Rows from block 2 of a small sound classifier, named by matrix and row number. Each number is 500 + 40 x the weight over its row's rms, rounded and kept within 0 to 999. All counts start at 0. Numbers have three digits each.
Before each channel's rows are labels from the 100 clips, of 14976, where the channel reaches its highest value: "peak on" is the class under the peak. Only what is clearly more common there than usual is listed. The data: melodies that start on their tonic, played by one synthesised instrument.
# conv: width-5 conv, stride 2 (model.blocks.2.conv.weight, 144x112x5, each kernel summed), inputs 0-111

peak on: no note
conv.6:536468441492531544539451501518507457529481542434490512447460519497542521450461503478524495527496461495533453476513478503558517486437544556505494585555523528553497542510466507524534466525634563503496531512455546642478438424499467559434539450462510479488522524544518512457534520518490518523415516471579465551525526479494512511524476462512

peak on: no note
conv.47:485461511464543513508489470452479513503458449529442466502566457493506538498486557560536489517495498469517504546501516466524563457422457479545510564502504498515509516556473478548494478495347459544471475500503539404567548486507524471471487474567499559588522498561499471471547541499498524533503506477403478612524503562466513549512513461474

peak on: A#4
conv.93:463475476385464415454557441484499478468500521531497482582471568463461463488468539522428451520573503470440543550487523456463450474500514457550557551477508485502514505513502546528503500464392473485531548501553486401555512501483478537549489505525478488498566464551485503522498521498531519461523468510447557509558539501544573514539570476515

peak on: no note
conv.85:453456503477521529506491435424480366541426502573510523494520575449460544497457516522463417545534520399524568511457475499463516522454520552538476510462513513470520521522452476506463459492591553506463534484537497505493513520508594487500558467508500556515522510488537459488534494533513456519553472444544477510512525510441542573509456528450

peak on: no note
conv.34:463459517545502498460488451451440539535543458522413572515500487521490538547487579494528475529557499474446489511525562526455480517461526465505551593453554477537510499529508552484539517528398441484522511472500494385495540481501514479527505533560474540516540559539463494444523535544504564524546482507431488543472538497532560548536547577475

peak on: no note
conv.134:491576515578521498524562532462546433537484499490526497476508508469469485478543519499482494448533484497470451496509493491470494464563477522478495539454533481566500498537522565481504501508483562466539499289428489451528540543525514401499519484469495467505569494470495535473542495486508498496501549448506434544582543494519507524463568502492

peak on: no note
conv.27:503493492458580496532500506524477484526552505539510470444467495504532547497447488513593476436394426476531461455494486516509548479509553516457511496518507465510542460581488489472494527547567510513459502524538463532427456591532572501465515502462535473502527544452442472423438560591434525510497439540558542547483492495527487519513560504462

peak on: no note
conv.15:440600493503433506504446457490543485486530522504500561509508519488508483470513533489571571479526490543460523483481510547505500507497563488604538500526521490576534468456502537430458464484573497461528522395445440540448492540513518499476502519509484488474527453465452547474454527498522534421484490578551539523443512473463584531534544560567

peak on: no note
conv.56:480482487469493540584487490570475399508582517490520548493438521460483496484537472519484499480559460523445488512610476512565553500529564489490490567509487484490481579490494514493428521526551591547568509477552502539507494438544546503493556551593522505508473461503537505459524536485480504517494452529503447479540524486531528510490535618466

peak on: A#4
conv.79:627543529419440521526538467518516437530437453509518474510488543555493491505494521476480462502508477517571443539508405494416554507455460471493487460482482493499508536464481523465481444466538531487551557486486492592441485466514535480469547516529484572493523446563461455521573465546440488518472466462436487481517489462415495453529497517530

peak on: no note
conv.97:500575526465532480495479530554514512584522566487504511438439530461410509559464518535515424418441537606500443491494499493534562468509536511458469482513483491532489488420540488513501551451518537509541529416474444565438504550507504383534513478492535569560487519486444473458485534514520477519482508559499506530513528530530521481472501508540

peak on: F5
conv.142:513549470500540495472467505581547501528532498511487540522455470537465543487529496447466499473464541499447495548553434458482459469561472444540464512485508570499538524534493553586476502500524444489498569513566431493484453463520472522573567528537532493502536501558535435418413518521485480448572549442564478476538486498508496459421563542499

peak on: no note
conv.42:461527485502477543472502477535512565540477492426577512436466519499539518535424548546435409441547491475537518529483461495469463464506518444474542515555458494529496497400435471544452505517476474509486492512471521515503466468480468542608484539462492552550503480481464500458591500534503413492521499518495527580476458543448458509461584498463

peak on: no note
conv.30:482508541566476526590423551494500483489496509468569469461529441438468524379511483504523452503488483506496440445538564571521461525532557455473461579519551547524469507507487524527550489555492487463541494477491486488509564607476484540474545557485517580533505489503591530516500502522473487521424516466554455492442468523501524463498534534500